From a checkpoint of a small model that predicts nearness at each pixel.
Training: 14800 steps, batches of 128.
Data: 145000 training examples, 13.1 epochs.
Rows from block 3, named by matrix and row number. Rows with one number belong to one channel. Each number is 128 + 32 x the weight over its row's rms, rounded and kept within 0 to 255. All counts start at 0. Numbers have three digits each. After the name is the row's rms in percent of the matrix's.
# convs0: first 3x3 conv (model.enc.1.1.convs.0.weight, 96x96x3x3), inputs 36-47, a 3x3 kernel for each
# convs1: second 3x3 conv (model.enc.1.1.convs.1.weight, 96x96x3x3, transposed), outputs 36-47, a 3x3 kernel for each
convs0.41 098:134142115086096154090059128134150134090130146127140129171192127132154175110117146144176120108135110116105117146153108103147146111114131083099111108093135182160188139114106097133134155115132080129101098121075126143126076119094148119126122145123172171100136141129160128135130198141140196143176177180136182105135081133130123135
convs1.41 100:155142144072081096082096099123166154131161136149147142125102112108055133111135113116131135177193187135132135145117153150160116093136091066101157092097125113091135155133120116137120134166134131136120112086139154176117153196161149150107097166115117119128099132165169217155112122145122154131135203142095186219128143072144183143
convs0.42 096:137126101168140102049082093101106098117113125185168129095102084118153169116165144124162154092051087098141105158143128122117109168138138145169085150127081087153184127134148101133153124121047090120119140091106117144127160114158099162148107200149146138116142145127129183122105098120137100179085064090150190094155147127096143091
convs1.42 110:101127143127132148098071072121093104119096124083081138111138126143156137083112107126110126096089082148149134112106097128113085126136131109077107125092146116107124167171169131144139120094089117117095135147087105133099133146145080107112107130102108129085118125187117101081140125102117132130144150173125115125118116127120128112
convs0.43 101:121147124089084104114110145098126084187154166105142113132125113116079062089153194169157162135116100112134142195195140164166116153146108155150142098113106157124081091119117114067062111130139069111106144165153124141131060055059076099100125152140105135115126112121109101090164181159154185172178198137092110086149139136158121138
convs1.43 088:145124137168161189113107114117148153122136152092030059104141157179146111165162166111139146106079065150165184069127166090135144123153184147164169178159087158127125099072056123139152181175147138121069111092052177158092081143169107124151144154163149129159112084129052077102131102099101081096125109112049112107108158206135148164
convs0.44 101:130086048057122096176137120135154127144136040136094095111096097120127150043113112106145144153135173123133156143106113198131085119189168108092130171138083159177131106110111105136143136148158143131137176168097134135094136136130159119107157145119132106149141130115067132105093093135166223165142132155095133081053148162152150153
convs1.44 109:196132089194163160144109107149179144091140185073109123057091108140097096150129131117123127102109093152146126087077136113134136147127096095182151114085046078117160124107114102070120125145216113080095167137090179124147133114109143161132123087081112125145111154177070059078143125139127143118089126095128168132103097075144147162
convs0.45 098:154099066172131109098074069160125146111138145112103107107172127134120135094112105104124089198221184110103107153078109096128132091096099104061068157148166129077089122123108169187150131115141135149119125095100147162150117107136095093128143111095131130070051094073109153138115151141180185170044056104192165154128095083110119150
convs1.45 112:116095133137130133195189196157122145159194161148134137181144169101097109091075108142155132110135106121132140101104121115145128101092111126102123077073166080126143180145173086079098125136138123151110113115154124119156081087097119119151157126129156166141103115121132116134141136138102066101165129116106134149154154157042038083
convs0.46 100:112119136145138074152158075148084102141109118175177195128106146121104101141114179129151131133169162111191155146129120151136143112110137141086128123107074153149103153130112128195126164145135107121121159155169163090134144072119091115155162177160122135101147204054164209081128122135109073110126114098119082100205151113140066103
convs1.46 108:159166161112150152094134091110093158120090110189223188081092151107121132115158140107119122152136119134128129139134161146099134095119142142106119108098131104050116150130129174133184143033157145118138110057153091019150113107121133089137072052142125086109132119140191152136171153139143140161141165129132080121128032065112078122
convs0.47 098:139123098128155114128104136098093150123103139122130143153186143152184162133153160136090140121162143169134178145123106127175118116142102097098126105177122148120142113087111120124074129163134088101117145153122171193114120101139106214186195167099097123115148160143177091147157091146091021096185214160129137108075119102115137081
convs1.47 115:109107120159123133113109119128131131150097110147150107135125092170111117130144137150154149196187159185158149136135110146121116131121126111108111085127143071082073100107114132195125185191154113148110141124141067114108119126119152148141093092106063094103095139142165170198124086139145105133120144180117153137118168133107136088
convs0.48 095:138110087116127143134118115109076095212203144097109130117095134219208178033047086106160139125139130115151153125108114218174093209175174109128125134139112181152185148126097164186179058045053151102134103099076095101109124134167131177172146162172124161139132146138176098104111112132154176098126189202181135153150123137157110106
convs1.48 100:184148152136116117126146136119141138114100126101105117099136136127108139121100076113122102163155139143135125032075065163165213102050105107086154142138054091107085180165178118106045089092127161120060121126147125085086195167160072106138094106114082105147079094099177156138112107118139150144113145133157195178113082063115122165
convs0.49 105:127115122092134119085103112099090103132101111095060069122124126110162158159181168127163107146155094138166165152153134135134113115153137164101124145115122127135112167135146109090086115109133118133115154125082161127127169144119146101099082107091177121135108139100063093098157216157105167145103114137113143132118140170149164180
convs1.49 119:148122117137126105144134140072057081147126169130113125126155143120124077099096098097060106131106133121092120146116125098054115202159134110150107142157101127113116139159141177159160162126126104125159130146147202202169179147161163150163100131153124154115129122114111099111101073127133154149116138112132151167129130124116124065
convs0.50 106:085138115120108092111137143139159122117143204100108115099150139115135178146084122154137130091137123150166105185160129034127157166146147129149132169145165150130143147135035102073129146115092139122115064101172123183166170130122133134161096112157088125099105125135135151152179162131123127114139113122071128148198097077111135091
convs1.50 096:112138078120113088154128082152101121125119129092094127162193180092187167093118097124119122113103160116143150125165152110137131186135109138149118070079110144135121154190195068087049122159149115156164117119126122172161104103127122105141136135165141172157151133163135102102146131161143127138120120162154163196111084113113126199
convs0.51 106:150111097093115106128150114178152122098099093184142150150140141124063051139149109108164140071121141122089120210191183067118139149208153093097140137148103127135117196195146089086165109142146162143095085067129138136123105123152124145114111142107113077168088105227117080095137113137200148142175134095106200160041130164110135145
convs1.51 107:147135114120132105128145118111116125097116108140105075198174137096123125112122132173181163087103125174126120172141119043085124124104095145141114080124152105106150172145145100095057166139116128090125113078120141129095142134137109115123082069099187192124173162106076068086113144143143143148126152154172148106062086091125123119
convs0.52 113:112094067100093133083106127102095159113087096118119133144121109095116105056060065142122148084079103112132134110106108132159146163170143120108120123127136129127162121088107104121155123173143125124161127076051121136102117101134111149186136129116123161158097145108127067087151098123133087123120108120108098133180098149139108113
convs1.52 102:070087105053077105139134140122095119129105098170137121139150130121121132139160140115089147117105135098085129135113099146123135073090112090078111126153140152159145095102131116156156149159158140140169070116164126143122076068094128129130122139156100090080149138139123124113149117127135108108144112114143142153119107087161148167
convs0.53 095:099139140132107123134117097140164179104124103170113139117101116106122078137100114139111125157145131144143134094108081123141162155129132163129071118131107074061066120108101081131095139097109126134109103117071130182165070114099100081077116099088114113116108064074124067026109063117160161154122141105136108102073132116127144139
convs1.53 097:114123140108102114081067222182143144150174135048115189187162150157155145125127065129123090136171146178146150155160135126152156138123154203182145176092104227159011153176166137119125130115084096143145161167136157145145104119094128169175150164182137165173112088120158134132161126131116143166140143119117139146090119117134122062
convs0.54 106:158114103155150080159140114111122086147119143097114049151142151131140137171203143094077097143150147112146105132136094113116181109156173134095062118126141145163151119153131127134079083085121138120045158142112112129121054067081109112096120085078096146147095085145151063142106123152092111126087177105136148139099116089138158110
convs1.54 099:154105116169123125158098190121159131146126124111135194148132094116130118094072112159128111138189176165159127132138122138132196121133156170148112150112108101064082136175133146174113090110050095214181148148150197134094104143102107163143126128168141138151124138145138114142164154130146128122142122093065119142089118166035095129
convs0.55 102:128124123123089089101141109066101116124118126192153065099141126129116117135096099195148105137141101161150172125142121117141140191124100066105155079114166142113155084119114094116146140160130121084120159141096167137080126110119077114127138175174071113185152137102099171095118089112096108184110115145090079122089117145048148210
convs1.55 095:141141141118127146110120122094112130156165088202159113128066064146147173156157139171131082193173127159150155144174119122122111078094111145118101063153159130118106088109129112167150160178184126158095145163146143192159158192198102100105150157166090122127135114121118105109151147158116133109141146140121117153106156140145152118
convs0.56 096:144072122091130129099146111102129145111133090148174152080140098052108135252238126074124134128077088137178143170143088064097108150127133140122115131136117175162119056078112108088159083138122113118163136151095096104125197160117215104086132150080086092196136117116126154073145142152087151146140105141126086091124084150097088171
convs1.56 101:114116150101086121152108138078084086088093110146151120144194135154125115110093078062039049215183160040069078136136146097123150114107084137127107128134116124144151097097114121123151113134132099108071063122141090125173122104116144124120109081083075076137108084108108118128138142103123110113139093145120146125132117121145132125
convs0.57 107:124100108114102123115132162117131152148157195138134094138124106135115127118150139098081130147083108153132185140151156177153148185168146091095103069068092133140159131115145104102148147156152112147158139152153082119122064043068116103099148120131146115145142152145111103113105100096095100127149128119168123056123142168135118091
convs1.57 086:071080094097101117113121115147112106107103120171147163142124122130113106149154168124119159136109111125117149124120114102102116099117144111111103141136117162186155094113109152144105144138091131130123133129069105156102110144148179189179153179164154155123141115134169133140138121102144153124189143125199143115156114127142150172
convs0.58 095:118161158120113155109108135149125130153167124064121102135109115102121136136129137135128099122147135138111110146095133080122168108119151126143111139192139104109167117143112130134089114097142100119099137099082099074076109111117042086093069082069130134115119122178169139067115110121204187090148209204145178120144152133140142134
convs1.58 107:157123101153121126122116092146194164125130137148136099120110150086116147116096181103143144135156165132160170148140171119103185114140156165126071183179146133136157111106112106094025111130118123121143104124130120134142080073113175167166131118149139162152139132105118177147109089105093101089130155148095113161064096137123114136
convs0.59 099:148125142146117102129081101103177143136128156171141129066098091145169148116179139137178150114175192149173121103151166099052136125124143076079118162087069138088070098152075188169097113101092169122145132185164158121120167169144120156126090100092120116085090122126133116149134136151145151135099136115085084120191197062146123131
convs1.59 103:127147087079107092150161125116106105091082060136153135108139161138162134098131130131127127154187161116109107102143185175125139185117063125086096133106144070156183136158105159166127151161168131121102153151121094095123113114155112146163184195187090121112128188149149160127112145137108124147129140130074137141112160109107126121
convs0.60 108:098149152135105123099096122108068119115082139079147164097095169128157174090105101184091090147093126162118148109167131102118140112160107092105122093095119127100162128097127088105149123158133091133138108166150048116094061122105073179163055162172093131096101154099143110103157132109122092101166122147107096115123107085138130116
convs1.60 104:113111142130123136121116172109153122143109106175167122112083096131083089127122098126134124127137126182152120144156141142144119122154121093116099085171133135121109115222196106217121109168114136177096101224101096195083106164128097212134109242140154181128134191108187201121138133163170160145175165112133146110116130095149166128
convs0.61 099:143143142126084106160120104103132134103120095158152181132152132146144148159153116151156113107131099132111144131104088138118134131141156073073117072018126135164157122133113111057048188138159152148117102129142121134133128128119135111123168163172148120155107099140133225161128149133162211125132108144189129102133135101114106137
convs1.61 116:168146130132141127130175130108087119151213160130114124149076124102053114121158107137137134150164129146126141181135117113117106133134131114139106150102121147094110164159179092067119163170176114107143062065070139091119145143107140168127114162163071130113112123142169152155132173166125153098102183107163113140140106106170172141
convs0.62 105:142153061089117135139122141176138139115108146129156141158092143137083125071132083153128121146123165121139105137154165174140143112144126119109095172126082129113123149132157085080085143138116109117110096125117114153160108163154209100088111089087142118124163118130155143087150119141126146136096100108169070063089047129148108172
convs1.62 095:109093086133156128095090066151138128162123112159101073157114093172173135125139107107118165093110136134140158141139177095145161126135191138083108080092137128136136137106142154100158125129081081101151119127143079116173141124157132146132050056121140131168101052140125170112130132105154131079111124131117165157123140189122129111
convs0.63 099:088079100152145130105103130154106082189147110124121137098123154141102088160208174144168202102092100114126114116125145095080142105145103119073117136117135087114088076169166114125150157153172161134135138103127105113127070054121106046127111151145088115172130114087125133098150168148098118159167146119110129148092146217144092147
convs1.63 097:090089108118146165112144140114132100120150182119098092062065111153163097130172195133126138054027028159180169148132106103116133110150204126132175169118111089113141083088108150069076138093070165102103098106166145109131116105108142119114116139156104131169116122148144087065119101087116103115092088058115134080129156210117126148
convs0.64 102:125173135137129134080090121130133124091089116099118166131103110136150127115087079144111134143093094143119124107103089144126104143162140154098099120132180151127165142147133142147099132117129143162148078102087055094101116106105040067109078084118111132109106125121161091108106108107123123119167188158090119118122130077164132129
convs1.64 098:106137157032088150060101134123141131141097106178098116072140171114140068175155073116130148119140166082107133079095133060104180056107168100102109178125132150113075128141136154154130169151126164147109151179127170195135113135183056090160109136173135103085133108121094079094150106066163072055106063090104111170093074104112113151
convs0.65 106:127076114167115082127115158100126110139124098107145147147175101142204090090110102102104074171119137144134115113149158126135103135101092104041146182160123196198164165156141110109082086144167125104117153147089139186144184099128133089105104124129143129098146124104105119156128104100129217138131133103163141111108151124138176089
convs1.65 110:129123098083130112117115126169183163137066067124111152134110117107202167138098087095066091137106128139147123093086114114163137174160109130052138101065114150106073103160126127194161132144099077134138124168170103217113117095101090093170111121132164130076129111133109110131134120094126147126116099089117153191111105173074106128
convs0.66 109:153130125142119133106090112165169171124119109105104108083096138139168132141161151105133129165147153146147097126117130095098107099108092134128110135127093086097105105105111110130107116103081111129131105124146139168143101075084075100132019105083100122120110101100110076055059073056111122089143172142108074118143117149214155156
convs1.66 098:099180228102182201138174173164173105149163152123101134112128125116151142178145146142135139106124131172192204136130118157169170145179210138160192179181111122137076154141119146096103168130124114131102134146125145139129164142148192163156165152159169144129126094126141124148174140144111095116221180194098076095121128158127145154
convs0.67 105:138136099109101091029085132109119096146155096159141161109145140151079080149121133159111123162202161100090148175178094162198153133085094125160131119129102173126106076106127087060109146128169116083082125150169058107132193137119092145142130135183104110118132166158132186143091099120144183195112123124138143125132081115099126112
convs1.67 106:190144154188129130112096111076076100122121148155169162055057052135147135168140130098113124104100102129108101115118130108144171126123089172123116150115103149135150112095112133113132163162213132090157073077087138082102107118136127139150113141137105122099108104091094101165078086108135125101142125138169139159106119091126145179
convs0.68 101:166144148137114121084066101128121124145124090124147178022088144157146083137147146127153134135136142108106100179126108089117116131123129196106128076143140188165125110150123134112096088120154145084090106135179113137112132158150160104110168163096075092107072096093087118098079102184063135147083057145171168095066161119131113127
convs1.68 104:139090126126116142138136141081096097144175174092125146094124152158189159060105083167180156093093099179229209132159167131148145129139104134173154073102102129165112119127149111126143190180154121110104171166127139096098205192151071109102142126115132140118128137117145157171110135128151163129172138159098123123136185117120158091
convs0.69 107:080109084118121122114126167129109135123112127158173151147178164109119109124127116143160146112139145189180169161164139109098110112081099126086095088070090144138148119141137137112094133141127152137103093088061128119122081096062105110140139159142164192140110085117101101106145143146094136129164164158143127166144122138112088161
convs1.69 098:076123138117129137161140155111151133114142158187162137112128134145057090085123121138155127134106097156152139160156163149118089126086107105036115118132158163127128131165144152168143170181154182177129114098134106155101129125121141157146160200183110135112153141146141170188111121127105115112141136153115140152088112098118050071